config.toml
model = "contrastive audio-text model"
dataset = "drum patterns on synthesised drum kits"
train_examples = 26041
noise_aug = 0.01
n_mels = 64
hop_length = 320
input = "log_mel"
spec_augment = true
win_length = 400
tokenizer = "word"
vocab_size = 159
loss = "softmax"
embed_dim = 256
encoder_arch = "resnet_bottleneck"
encoder_norm = "batchnorm"
encoder_activation = "relu"
encoder_depths = [2, 2, 3, 2]
encoder_kernel_size = 3
encoder_stem = "single"
encoder_avg_pool_shortcut = false
encoder_widths = [192, 384, 768, 1536]
text_encoder_causal = true
text_encoder_width = 128
text_encoder_layers = 8
text_encoder_norm = "layernorm"
text_encoder_norm_position = "post"
text_encoder_activation = "reglu"
text_encoder_mlp_ratio = 2
text_encoder_head_dim = 32
text_encoder_fused_qkv = true
text_encoder_bias = "all"
text_encoder_qk_norm = false
text_encoder_parallel_block = false
text_encoder_inner_norm = false
text_encoder_positions = "learned"
init = "lecun_normal"
residual_init = "scaled_by_depth"
optimizer = "adamw"
lr = 0.0029
beta1 = 0.9
beta2 = 0.999
eps = 1e-08
grad_clip = 0.5
gradient_noise = 0.3
steps = 10500
batch_size = 256
epochs = 103.2
lr_schedule = "wsd"
decay_fraction = 0.2
final_lr_fraction = 0.05
warmup_steps = 520
weight_decay = 0.08
Rows from block 5 of the audio encoder, named by matrix and row number. Each number is 50 + 15 x the weight over its row's rms, rounded and kept within 0 to 99. All counts start at 0. After the name is the row's rms in percent of the matrix's.
# convs0: reduce pointwise conv (encoder.blocks.5.convs.0.weight, 192x768x1x1), inputs 640-703
convs0.126 101:59 47 59 52 59 45 42 44 35 04 57 59 47 53 46 64 29 54 39 61 53 26 56 31 38 27 28 61 47 43 61 46 39 40 32 32 43 50 60 51 50 28 49 21 35 60 37 43 17 90 53 67 60 52 60 61 31 38 59 39 47 50 70 51
convs0.127 103:77 50 54 44 42 36 55 18 35 59 56 53 31 47 79 68 55 50 63 39 41 88 47 65 77 71 95 38 31 53 41 52 48 61 52 59 47 70 35 39 80 63 83 39 54 34 58 42 61 28 53 38 20 59 47 60 39 54 41 47 46 37 65 62
convs0.128 100:47 43 59 50 39 60 55 68 51 79 39 64 61 67 51 65 65 58 45 34 44 52 40 60 37 64 58 55 57 33 59 39 34 75 30 74 42 49 51 53 49 07 68 43 40 33 45 49 75 62 91 47 64 74 61 17 56 46 51 42 62 62 46 44
convs0.129 096:43 29 58 57 60 60 23 31 56 52 57 17 53 74 51 43 75 72 24 44 19 39 29 28 54 44 66 72 55 44 70 48 59 60 80 57 36 49 85 63 54 34 59 23 64 39 14 49 74 55 77 49 68 33 63 57 28 66 51 42 87 67 64 56
convs0.130 101:51 59 37 40 39 60 47 46 42 55 59 41 40 55 30 45 54 67 15 47 32 61 71 35 75 27 37 29 57 58 67 40 22 32 78 63 58 42 38 49 57 39 77 57 67 50 60 41 55 36 23 43 31 50 39 52 42 47 58 41 46 43 38 59
convs0.131 101:52 44 75 40 57 25 78 61 72 57 62 39 38 54 19 42 31 34 69 35 43 56 48 57 37 39 47 67 38 64 63 59 68 57 70 48 50 61 55 41 55 51 47 48 51 19 65 56 47 48 44 37 36 30 47 63 56 78 54 89 58 51 71 51
convs0.132 102:29 45 48 61 58 44 36 49 46 42 63 34 35 44 63 85 60 65 37 57 50 32 47 41 39 50 30 47 68 59 71 57 78 34 31 40 46 55 65 36 30 78 45 59 57 29 50 59 60 47 50 66 29 40 53 52 60 62 90 53 62 52 26 56
convs0.133 100:34 79 28 62 60 35 63 58 64 49 43 38 30 35 58 72 46 78 37 52 48 53 34 28 38 54 37 28 47 63 59 26 27 71 94 50 35 59 48 44 43 38 43 40 59 39 61 60 68 34 73 71 73 60 52 47 43 65 59 40 64 56 38 59
convs0.134 102:51 53 41 49 60 59 35 39 51 58 39 80 39 44 59 42 49 53 61 76 59 63 56 67 11 27 73 66 42 38 45 52 29 66 58 59 52 46 36 59 55 45 67 40 53 39 32 40 61 62 50 40 39 76 59 50 39 48 58 42 70 21 45 56
convs0.135 099:55 32 57 60 39 44 32 25 51 56 70 46 47 40 33 59 48 39 55 42 49 20 57 43 63 22 56 50 50 57 63 80 61 51 63 44 36 63 32 26 47 36 59 18 80 16 64 60 22 53 72 71 54 42 45 49 13 65 52 35 51 78 41 52
convs0.136 101:86 44 60 45 47 52 44 74 50 67 14 42 46 77 61 32 78 87 51 39 60 65 60 53 53 52 43 52 61 30 90 47 38 64 51 34 25 47 59 59 54 25 33 54 51 36 35 57 49 53 50 59 66 60 55 22 35 43 51 41 77 46 30 68
convs0.137 099:38 60 57 54 41 39 74 42 56 55 47 44 65 60 46 55 70 47 48 46 57 41 25 21 63 31 48 66 61 61 49 21 18 73 57 57 43 55 59 52 25 29 45 60 51 33 42 57 29 42 62 53 43 40 55 67 51 35 64 44 70 55 46 61
convs0.138 100:75 38 87 51 56 72 54 74 36 44 45 45 30 63 61 65 40 62 43 37 57 81 47 31 09 57 46 47 65 71 50 47 46 54 21 48 29 46 64 28 53 58 53 39 45 23 58 61 56 58 50 64 51 24 43 44 69 42 40 20 34 51 42 58
convs0.139 097:54 70 53 34 39 34 86 39 68 31 52 89 60 20 45 46 22 28 36 48 44 53 32 57 55 62 51 74 62 62 76 69 60 48 58 46 78 35 63 56 59 57 59 56 64 62 50 41 80 37 50 36 40 64 44 56 46 49 40 66 58 51 43 32
convs0.140 099:56 41 68 75 40 63 68 71 27 50 22 57 48 52 15 49 63 52 78 32 62 60 56 42 48 25 34 50 39 41 62 23 31 52 66 55 69 50 47 26 16 37 59 40 67 65 19 26 64 84 57 44 61 45 74 59 69 52 57 63 60 43 60 90
convs0.141 098:33 31 43 60 68 52 35 51 61 51 40 27 41 41 51 30 55 32 58 41 61 50 47 68 50 34 58 47 69 50 52 70 59 58 44 49 57 52 49 48 54 80 40 63 50 21 65 63 44 36 57 66 17 70 59 37 39 34 35 59 46 68 65 42
convs0.142 099:74 79 68 45 20 53 60 54 69 33 58 65 43 56 33 45 50 43 21 54 42 31 70 32 61 42 52 60 55 57 55 33 39 77 37 45 18 40 59 61 83 04 23 41 55 65 48 59 71 45 72 49 57 46 28 68 45 41 63 53 56 39 89 47
convs0.143 099:59 51 56 31 56 46 38 27 50 58 51 63 64 43 28 50 16 29 54 57 54 52 53 39 36 54 16 38 41 61 48 54 40 42 32 56 38 72 33 31 32 36 35 35 40 49 36 39 50 51 41 76 41 57 34 63 51 31 48 58 45 76 63 48
convs0.144 098:52 23 40 52 38 48 32 46 29 55 43 45 92 44 49 59 60 49 53 52 45 69 46 51 64 74 69 34 83 55 41 64 47 33 59 53 36 62 70 69 24 61 39 60 27 47 50 55 76 32 37 58 65 48 37 44 35 56 44 49 43 32 37 48
convs0.145 103:27 71 27 50 77 41 32 36 51 57 56 59 66 37 51 33 58 39 75 46 75 67 43 47 55 65 60 54 45 61 63 70 38 54 77 39 39 68 46 61 23 26 70 62 51 54 71 43 44 56 52 50 72 50 30 71 51 50 54 70 41 58 51 37
convs0.146 100:60 49 64 56 54 60 34 33 44 43 66 52 53 66 51 35 57 30 31 61 57 21 47 36 44 45 78 35 75 67 58 48 49 40 48 40 30 37 53 60 42 60 43 67 36 33 24 54 52 64 35 46 42 56 49 80 74 45 52 57 51 39 40 64
convs0.147 100:55 45 34 59 63 58 43 24 38 48 53 69 37 64 66 38 60 64 58 30 34 46 22 63 68 51 51 79 62 35 60 61 36 46 13 55 11 68 57 63 51 81 70 41 59 67 28 23 57 48 57 59 46 70 33 36 28 52 54 75 47 36 55 33
convs0.148 099:55 29 43 53 62 54 72 53 43 42 51 63 49 23 48 70 28 12 64 27 28 37 29 74 36 73 59 61 37 53 65 37 38 73 48 59 25 42 69 10 66 64 79 16 54 78 54 45 62 67 46 37 50 37 71 27 57 64 63 33 50 46 74 67
convs0.149 099:29 46 51 54 49 41 45 63 39 74 47 57 41 39 69 57 34 25 60 71 44 15 56 46 62 51 39 39 42 29 28 34 31 70 29 60 69 63 51 36 50 58 66 39 36 44 34 20 35 49 41 61 29 62 45 51 52 59 75 36 44 47 53 77
convs0.150 102:50 30 50 71 36 17 38 33 22 51 70 50 48 70 39 38 38 52 24 63 28 45 27 34 38 40 34 41 65 38 34 61 37 87 24 40 41 44 56 50 41 55 51 38 69 46 34 39 41 91 40 59 32 51 24 59 22 33 29 35 52 54 53 60
convs0.151 106:81 55 51 41 57 31 54 42 39 41 68 53 42 23 36 63 46 47 61 35 43 67 38 73 85 56 28 30 46 45 22 28 44 45 58 46 40 51 47 24 44 40 53 65 65 46 54 60 64 54 76 54 39 68 41 62 10 44 53 41 48 35 55 29
convs0.152 101:68 58 75 63 40 46 64 43 44 29 47 22 71 74 29 57 50 50 70 65 57 37 89 54 58 41 45 51 54 52 27 44 36 33 43 60 55 42 24 29 59 58 39 35 60 62 75 61 45 48 29 57 31 32 37 59 58 50 45 53 53 66 56 67
convs0.153 099:55 57 52 50 30 46 71 60 57 57 51 44 64 48 46 55 64 44 43 44 38 43 37 76 63 75 50 50 50 56 22 29 39 30 36 59 65 62 54 49 54 82 77 64 65 62 79 49 59 60 43 44 51 57 57 50 57 79 62 56 38 50 55 32
convs0.154 103:55 64 62 45 44 40 53 57 21 67 77 41 48 36 51 69 49 76 64 38 37 86 23 75 51 62 47 50 59 35 41 56 39 54 43 60 61 56 60 34 52 46 77 47 47 64 41 37 26 27 52 43 60 33 36 46 25 52 22 51 57 21 63 38
convs0.155 098:50 36 59 55 62 30 46 45 65 75 49 70 72 41 68 38 51 58 35 23 50 60 27 59 57 59 36 46 44 60 46 55 15 65 57 30 58 76 52 51 68 54 36 52 68 28 57 61 31 63 81 61 51 52 36 55 45 60 63 43 71 57 61 36
convs0.156 097:56 32 33 46 72 57 72 51 49 46 48 45 25 33 46 46 45 40 24 53 19 44 41 52 61 32 46 33 33 29 69 89 47 36 42 50 63 58 24 45 33 42 47 77 58 33 77 56 48 67 47 48 26 29 43 38 22 62 55 31 27 34 63 26
convs0.157 097:43 53 24 61 31 44 21 68 53 70 48 54 70 26 55 70 34 35 29 16 22 40 16 47 58 37 48 31 58 43 29 23 28 47 68 62 39 41 91 39 57 34 70 58 43 41 11 36 40 42 19 69 30 46 34 52 61 67 52 40 49 53 37 50
convs0.158 099:73 59 50 49 52 25 59 46 39 51 47 55 49 28 38 27 67 50 43 26 61 47 61 67 32 54 51 51 33 47 49 47 35 52 26 70 45 34 72 44 54 62 64 51 13 78 24 25 49 86 44 60 34 71 62 12 34 24 38 67 31 49 67 68
convs0.159 098:61 35 52 56 53 43 36 49 56 58 64 47 64 56 67 47 39 38 20 64 40 25 66 57 44 26 35 14 47 40 54 24 40 49 47 60 43 35 19 55 37 24 49 47 53 38 39 57 59 47 50 37 44 40 26 64 22 33 48 47 60 56 44 40
convs0.160 098:42 44 45 57 63 50 46 32 61 54 44 66 44 63 35 41 25 24 71 41 73 48 47 74 64 70 81 25 36 51 41 58 23 43 35 37 42 58 72 24 49 52 34 62 22 60 35 43 62 62 58 45 35 46 70 30 36 61 47 48 12 44 59 37
convs0.161 099:69 43 12 74 63 41 24 50 48 62 59 28 62 33 44 62 37 73 27 37 50 56 58 70 47 64 70 31 66 44 56 50 46 42 39 39 39 53 70 16 41 20 63 25 54 62 59 50 57 57 38 47 44 71 50 46 36 63 43 50 29 31 44 21
convs0.162 102:48 63 51 60 56 62 34 42 54 61 71 72 51 30 81 51 33 50 55 36 29 38 35 92 35 70 90 64 49 60 66 50 59 49 50 64 51 36 60 27 33 44 39 44 40 71 46 24 78 53 32 21 65 57 51 66 20 50 54 50 47 32 49 55
convs0.163 100:14 63 63 43 46 76 37 53 31 49 22 46 43 40 28 42 35 48 39 60 36 48 29 73 27 44 40 65 36 49 52 58 54 36 56 37 78 67 42 26 56 37 67 63 56 46 44 57 39 56 43 70 53 52 49 65 43 41 44 59 62 52 70 43
convs0.164 096:39 66 67 63 50 45 54 79 38 48 41 55 45 62 39 38 53 64 78 51 87 48 50 50 69 54 37 52 29 11 51 35 52 27 53 65 68 62 47 39 51 76 54 58 55 41 45 47 37 53 52 65 84 45 24 37 31 42 38 36 68 58 50 43
convs0.165 102:46 55 59 54 51 66 44 54 50 35 47 67 55 56 54 28 87 50 59 46 66 30 52 24 24 44 42 32 43 44 76 37 71 37 73 42 55 46 47 45 47 37 39 74 70 42 50 60 25 36 48 37 40 47 55 42 58 58 52 58 35 77 63 16
convs0.166 097:50 42 79 47 37 23 38 53 35 30 52 13 26 53 41 43 55 48 35 32 38 37 62 69 41 40 48 56 58 49 55 68 44 40 58 28 41 39 45 37 38 38 15 22 58 46 35 44 51 65 84 53 50 73 40 74 37 11 40 37 93 36 44 66
convs0.167 099:34 44 50 40 30 28 69 66 51 54 42 61 57 69 38 59 69 33 61 63 35 63 55 45 53 64 32 05 61 53 41 69 53 53 51 61 54 53 44 36 39 57 62 71 25 49 45 69 62 79 60 52 68 29 46 39 88 61 51 32 79 41 63 33
convs0.168 098:36 50 61 46 35 19 41 52 48 38 53 41 50 61 56 05 41 37 28 50 67 53 45 52 26 19 17 24 24 36 44 49 71 56 53 46 69 54 50 65 50 65 28 42 44 50 59 54 20 40 28 50 27 53 50 66 37 68 60 08 38 39 61 42
convs0.169 098:22 10 28 53 61 42 49 45 55 42 69 25 57 38 59 48 45 31 36 46 36 18 48 47 39 47 53 39 42 55 45 46 31 62 57 43 46 50 65 34 60 07 45 43 64 39 32 31 39 72 40 34 69 53 41 36 40 43 52 47 47 41 58 63
convs0.170 101:34 60 33 58 44 57 35 53 66 55 50 31 30 55 61 41 50 34 52 50 32 70 38 18 43 45 56 32 74 51 63 53 50 55 42 69 42 49 65 68 55 19 48 51 63 34 37 38 78 71 19 30 72 53 65 53 44 39 60 39 48 40 49 40
convs0.171 103:58 47 45 38 34 73 16 78 49 73 51 78 39 74 73 61 63 57 79 36 46 71 61 53 68 55 61 42 55 53 62 39 29 32 28 81 37 34 54 56 28 40 65 62 12 63 59 48 35 47 51 50 30 31 67 31 28 52 44 44 23 50 46 53